A small CTC image transcriber, trained from scratch.
Training: soap at rate 0.0034, 17400 steps, batches of 64.
Data: trained on seven-segment displays showing three digits, 195000 training examples, 5.7 epochs.
Rows from block 3 of a small CTC image transcriber, named by matrix and row number. Rows with one number belong to one neuron. Each number is 500 + 40 x the weight over its row's rms, rounded and kept within 0 to 999. All counts start at 0. Numbers have three digits each.
Before each neuron's rows are labels from the 100 images, of 14976, where the neuron reaches its highest value: "responds to" is what is common among them. Only what is clearly more common there than usual is listed. The data: seven-segment displays showing three digits. In brackets: how many of the 100.
# fc1: MLP up (model.blocks.3.mlp.fc1.weight, 320x80), inputs 0-79
# fc2: MLP down (model.blocks.3.mlp.fc2.weight, 80x320, transposed), outputs 0-79

responds to: first digit: 0 (33)
fc1.103:498496550526599490529528503501456477469529527548503542466540492508461450505530472534469448517537504438522480523581458461526445491450498523453527518421477576524496562403528597561448512533475510527475448524500505502478413513509533495448524458
fc2.103:512551457543488495445478502521518556537447516466499478502545440450437491524552459462516493521497447518555483467519523563487521521357472420406491465550478480477490451522491534475449527547491442541484467504539510464463550446545524460477538529

responds to: the digit 0 (58); second digit: 0 (30)
fc1.167:436563483501480495488471557582464455503495588494507537505522512437419543494464505539438556487540552460518430505524544596514477555538524527482511519491492528527476457430545550466520467518569547474482444476534516458554448537523487458483482535
fc2.167:503567543464429535526440466498505482545519472482468619447439535536416533577532451496535559470496479519517466518424475433483502522490485541524463480539523464460517463473544487472493529555490504507592467504510537542500542458564535508531500458

responds to: the digit 4 (90); second digit: 4 (50); third digit: 4 (43); style: green glow (43)
fc1.50:502462549562511476502522499520476515535551491454469464420467523505456453496562475450485522529554533448534556519502501576486503543424448522496516440501436475532434453523504556484586568561435472538491458526492448483502555507529410510485496482
fc2.50:509535478553508541494484525460521495448524512542519465489535555532446570505518426489409496514521532502527537551528532465516508442436558472491553561513538512444458524536477474458495556495488450399583468544510586543526492520468482425517507537

responds to: the digit 0 (73); dark on pale (48); second digit: 0 (35)
fc1.196:466553533485517512570517499529446470530450489528544470482453466516504474478438442460479431519560494439570524529621487457496576469551522470532451483438482524509452468509520497531415468486477523493512434537480548491471490533520532420537520466
fc2.196:514492525472491542471389486451503496546570442505509420513628537518476523539545488492485469536517485511498514474555439502525494468449493450545489460524432471512539536460513500501551519521500583436445489472439531487493500451540496478570560516

responds to: dark on pale (52)
fc1.257:495518490489451496540491540515538547520436434454490473462491514423451427461472454499372540523506503484480496493524511515582504436430449512509423539467461549446539563525490485565551532524493523518459474485519427489506489535514488482552536457
fc2.257:512528496512487481399560519528462531523445424413542467554483591499454493534542537494444463508431494497507532515506530459516458467507522488540553481500551553539564445520488449513489563463521493501458474475490423501539418561505541545488469517

responds to: the digit 3 (64); first digit: 3 (44)
fc1.272:477531464539457494485456441583463496458458508469539496485431479494514517474476531526475510530485471483421546430528467501498437502503506429543520539528455430456459504520526437515435446454474533538489570537551507561505533443424453506543562451
fc2.272:521537576522576574516561538470573521479480474496504470476527545503490510435525502508528492453523502485466510505549521447509548490500500549563488409494514558534475464564523418526529534462501417523553502440541484450485542444569522568524458490

responds to: the digit 0 (87); style: dark on pale (42); third digit: 0 (40); second digit: 0 (37)
fc1.14:511450461564474539482528499536516487574516444592502493542517487488438488473475419501435503585439529424472521561498535518505522512486441507475517415513499457497424447425521552450503527520525447532499503525533463464498471533523559526466455522
fc2.14:519496491465534498476429498510482494517518506507468541503514512445479600541553525546446527430547501555463598508480491442547572596476468455508509545515478569504457488576541512544560424484450509513526510513462479507546511478492526501448536565

responds to: the digit 3 (64); green glow (45); third digit: 3 (29)
fc1.203:474576464480512429450488461495506483571562568537475511509439494543462513464482488453457428542428484572506539548552457442521503488455471520501482474507473501565463483518515482457382507501433541501495469507541535526478492587505517530546535490
fc2.203:533536500460459589450457524532454509417411511435481434489461474524513515488506481490506455503509443490503449484473456494486498487543512439493520463491532475619514487510529462516516555478520523538492568551505552575513455497474543546511585431

responds to: the digit 4 (93); second digit: 4 (51); third digit: 4 (36)
fc1.242:476578534521514405444456500586494481503546545463512511465506550508454456505534573494467506488503563488571529463468535527529451498490517568492529566569485438463540459514552512511532531532436540451528412535494492484513454524490465446446514493
fc2.242:523535479530448496512500462502540493471575498531541501444487522459499559526440480520508505475522488557525549502514389397531482505537501558486538548502484504498518485477525458500592438484469572549477529522503447530533531454485505502366470537

responds to: the digit 0 (64); third digit: 0 (36); first digit: 6 (29)
fc1.57:433500545555471559498521468603484518494518481549531440516554447491452508488462514430511430533480447480479471563486429495468503435516536486548535495484490584538481518462507475567485453534468508516479384463483478464514462508545544521504448525
fc2.57:408467520486488469459492525558494499460500542552515552474464472534446529532511543486516512543515462493550534563443531504502566563460514531545451488594511530537524471503454547545440523525600480524472512566545495460503426484503489472423549531

responds to: first digit: 0 (25)
fc1.98:477478455526500445512513474501464523531553440535521543509526520462420415452484492450466514534467513467515497524452524548478543553506487559480497440446522514486507619461460559437444571495569513459466493530507446522432506489482426471536499517
fc2.98:453542503524484510522463474508464542529440436526573562520458504423438556490551454534506474473501512487517524553429493527481510514463505506505556509519428506480508432533552510485488451540452392446489510471487469456428443438470462500488429543

responds to: the digit 4 (86); third digit: 4 (40); second digit: 4 (36); first digit: 4 (31)
fc1.236:414510460494526486529451483493445565486522482461535387542538495440541426498495536502475550514529510494471552431482492476477494610522475502516489548531532456460482474539497535544533517501529527489492456531479426503445514465482448611469469526
fc2.236:483473469472472521488463567397511520481502509509504475494594536532490541572490540500474450525485500436425556502513430568518572485585454496489485493516373496513514486463482533561499503473465509475490474471470534523484527443506579452512508509

responds to: the digit 3 (58); blue glow (49); second digit: 3 (31)
fc1.28:508573481468505501526520499500556467497522448506485445611554500558535546455539444491429560448452509602471525484472468483454519462431543528489481464515451453496509478560526511453498532506507563469521426495474466559464500452503517540430488515
fc2.28:523555587496471542510543482450484537536485526524511483498512462531527518432455481500534493523484461471485523472553426490503462526504554488503538439515482464478513518384496503607517430541441490491472581601534520410539487505523489478489520520

responds to: the digit 2 (71); third digit: 2 (36); second digit: 2 (33); first digit: 5 (25)
fc1.245:515514452434594434453459504430536486531647510491473499444465483498537514503480458525470514509464528558519547540570521478506473467511514454522452489509456538556450424472516522456518496547474528555516500546518538462560507511497538446487514455
fc2.245:441519509486465514496477540441474476478447471472448476500495420525492428487565471468506543521478448533493501494530523450555502459479524382459513518476537427411522407523495506476512514538441505480483547434493439512476406518483458509510475541

responds to: the digit 2 (78); first digit: 2 (40); third digit: 2 (33)
fc1.165:443532434465498435486501465523484449552460377559462492555486484473516470451480542448475453500473534570506469565588502482452523534537526474528514485498467501488546446493488493493471473541472371473477486478465464535487443555491515499543500506
fc2.165:434508382487443465541458571509555484461510527467466456462501458505548463551510513463491520542490525474483498492547514536547463447481435438440513509506516447509472467461540578504537500500490503503441568447434513561509486520392486479516469507

responds to: the digit 3 (56); dark on pale (51)
fc1.39:507576509554528392514532542452470489532500505522517504484487484491536499495445473472387522509492474496437513550552419521481482497510524473550528449532492496466492552524528481466455517470496505467473609555557530604452492529470563539531510486
fc2.39:410476508468521537474492515562440498496459491550477560488501506515492492512519405548568483485450521470447477494508476562508494483498501539531467510590446485513439514499479456488515460405529449476486490443501489460482402412464488523508411474

responds to: the digit 5 (58); first digit: 5 (26); third digit: 5 (25)
fc1.170:525502530513471478485500446546537449554430553445515490456459417491443502526472522538504581484514537516521518444457505430413445552549507552500503504514552498487511454563566477490501473507528507586510552487455453438558538510471474539512503432
fc2.170:482512418573534534554444463464443493447419530472587491498464506494477439533491488542497504475524511440478488516534542550555560519471420462505503533521545459475478505457466549548485491501502517490495564528471467579533444485515514547486582573

responds to: the digit 4 (66); white glow (42); third digit: 4 (37)
fc1.127:563497516408507483543526491506483471521565542541511457512507474465480603524474545471530482535515504447556489469527441499514459539534542527524471460563552452490534535481529537504413540504502476551394493550457467502560540440514539553441497504
fc2.127:508508506597483501486556570561446443503484493543530489467447442497450478481434494481506519457503513458495500528432520535505536459459459486541513529417495509453547489438539476479550479577434536523512473438525410530487567517568462475539479512

responds to: the digit 0 (57); second digit: 0 (35); third digit: 4 (33)
fc1.136:511509497444500440541509489493411495494531508466501444454542474460520522475497507470493453524500583519483489555397448511476425510487498565484538508586529508552461552497461598510472551563524463530478455542539455520478546580512470456485494471
fc2.136:519482526581456543497500540497542562457516456465481517468463475490409544458570480537443494486446546448512500543494490526472529497457567504442534498454570525495484538531580461499541538468529503481499551501474453514563583508479575522491509412

responds to: the digit 4 (71); second digit: 4 (31); first digit: 4 (28); third digit: 4 (26)
fc1.134:544550524416572533482509537533464487531507569527524554531537494485495431484498565475497495549493555458517497532522459482490484407481519508538481465417470505486490464515519490539467513499448449518529563489582560478435579496459441465561438483
fc2.134:565534509463494493486449509476468481477511482457529501514629544482527457496458496428425501501574516461562458481500501497447440574479516429504532458515454520527570483571496499516452557492494524517523485425482566516458498490464527442498573513

responds to: the digit 3 (56); green glow (37); second digit: 3 (28)
fc1.249:510525498514457430535546446409486525479531524515509416457529513421461564528465575543493467542544500433471519529574493450549427497544449519463499459548560483481541523476513523499441485566495491513497471574501484524529465471450465525519512553
fc2.249:506514442568519551453507540476545480439435509536515527449539451481463483484482465491474477483403563470501551500551539534457580579526498523470492504548479493485511488471533499474537502596495488505475436444589467523487474573568478500549480464

responds to: the digit 4 (62); the digit 0 (61); first digit: 0 (39); first digit: 4 (39)
fc1.278:555547461497519491452491472499463510533464494481516511465495551466519565545526540477442557538512540471499521574433447513414450501493519462487589501554482526418511476473519464542507531548473539563518435513467502500523513579388476450535506492
fc2.278:518513449516487482520487457467556570488512471515488511473494554590531503507522504539522550459496504412504490554433522530506547446539487486381522541472572490459545543502588447493532490459541489534481581498509444521486506458570530523484442475

responds to: the digit 3 (63); dark on pale (61); second digit: 3 (27)
fc1.114:445569494481537435456537480475484499465431505509468416470502502491549517511457472466404486522537462464457474549563528466451508522491466556471462435542507528508434551543508474414482522506478509526527575542451513547519534482432475533578491480
fc2.114:443498427485524561400537457531469482488484512504472457524514382539544498484451477577487551480474424534528510554533517517480425549519468459516444528495495517508550474559466585529545551526522504450515524458449461508496534478515495519532529466

responds to: decimal point (100); green glow (44)
fc1.300:444505501519411518450542393535505484500517522543471533538453444493436525470481540548488475519548502497511445567472507563518481507396508421489507502478564467508565495585501457528522501492545458475532466496476461468546468570468505470484534455
fc2.300:501554461438506486523498501411519494519498503480499488468470437485554503605510501495482490537497446451506537557507558498483533513499453444454501433477567491477466604469524521515554547426418453491501506446458533503441505513451452427466518489

responds to: decimal point (84)
fc1.24:555522483438549491531469494532528457561528518524537517478537452491574494485458488573464493500456460469510523464463575500533401550483492539468536477537559516494448489423505447477455419500425521482510540529552548506522561503541550539428502498
fc2.24:464446426523475519459421581534485444525544535478563560535489525522566455517561541497464443553472530475496465565568487490462429528514530477459538506429536475570526485528495498459474501438495510478550462496460483510448478544426498519518494457

responds to: dark on pale (54); third digit: 2 (26)
fc1.18:450557471495510467447501464433518426530596513529429560513495526520478568466478513481412514541513467532505521536502461461512492584503521476446494467565523487522524475465528559513445492491475457527494489508513472527495561467478518639530539523
fc2.18:468410505507498492441503462481545491522508502525472432484468526533486516510421544490498565503513488428521507387477516502507479509499534444488493461556468486490519503509469513599545552456453524544501416509451496529492491407391540530527534510

responds to: decimal point (100); the digit 4 (94); second digit: 4 (60); third digit: 4 (45)
fc1.303:537491509525434501510447442496533515483503488521486468391494548492461459557530434514447441574497492495468495495552519454551501497516591503546461571467494496503491491504520466431415565539520474482512456511475453466514388467505506533483481562
fc2.303:498539425508497488553458491480520517544542618498540559529550556458493487546566536472447536485505440463581574501450517477498502510454517544478578468533523517418442513494488593521505476456503534522536549486556467521484493500466496497446513501

responds to: dark on pale (64)
fc1.143:511480559511527447486499461547550541573492525592498459484515526455558492429522482413499492532423510546508537447468420521488518425445494517522469487448468536522511535531534580596533501497493489460540469547499481520529466466481485449503537444
fc2.143:464517496481509439438509547540494444495543465519496559435426530510503480507467469473517486430475479557431488413475611500487469415475524542526540505502563486526464500508435475522431518539530509542550445476440515485512492500589531503525529496

responds to: the digit 0 (99); second digit: 0 (55); first digit: 0 (40); style: green glow (37)
fc1.296:445506491508487477550449463567520485491510490571523500509481516492489454462453466462487482566460532486490478559542501503532482509444557508503474509482529483441440426455543499447445399532463569541488539474469579449567531596560504487468502535
fc2.296:577457494521525444510567502505501544520458527547507534495504524422427524552518509532456555493535550439433528547535486456515484482443544472513409525464508551559526563540519442517459503544510482500508503502585480512494534472521455559511536590

responds to: the digit 0 (99); first digit: 0 (43); second digit: 0 (37); third digit: 0 (34)
fc1.280:479470445452510515562523499544518498473415540627475491564497523522452447433478419432421507548495451473470509484549536455478522493466516511514454461465507449493543516454544568515475471497471550488541525550498537495515482562475536478464538531
fc2.280:505465509498508488427475498494476556540548504551489534495524478495490508413516555510466507451512581512421498480459525441581541489525502535539509524538428569500501604512500499561489458507497494514427443527523538415502538510579557440490508486

responds to: dark on pale (90); the digit 3 (54)
fc1.262:500571481552444441393528507467518442487507497504506478466479505490607562505507522492497459452394513514471498527544478452519500469468524517505509431471528532577456498462534493457407565491496504532500511439450434555555514490464490485508505510
fc2.262:397563591546489522455471552479469529470465483565538464499433473479556547493496459512507455490547497501392517505515496457519488440553470501426499531476454457502552496446494537545568478520530506449445495438505555528492535473479474486445502494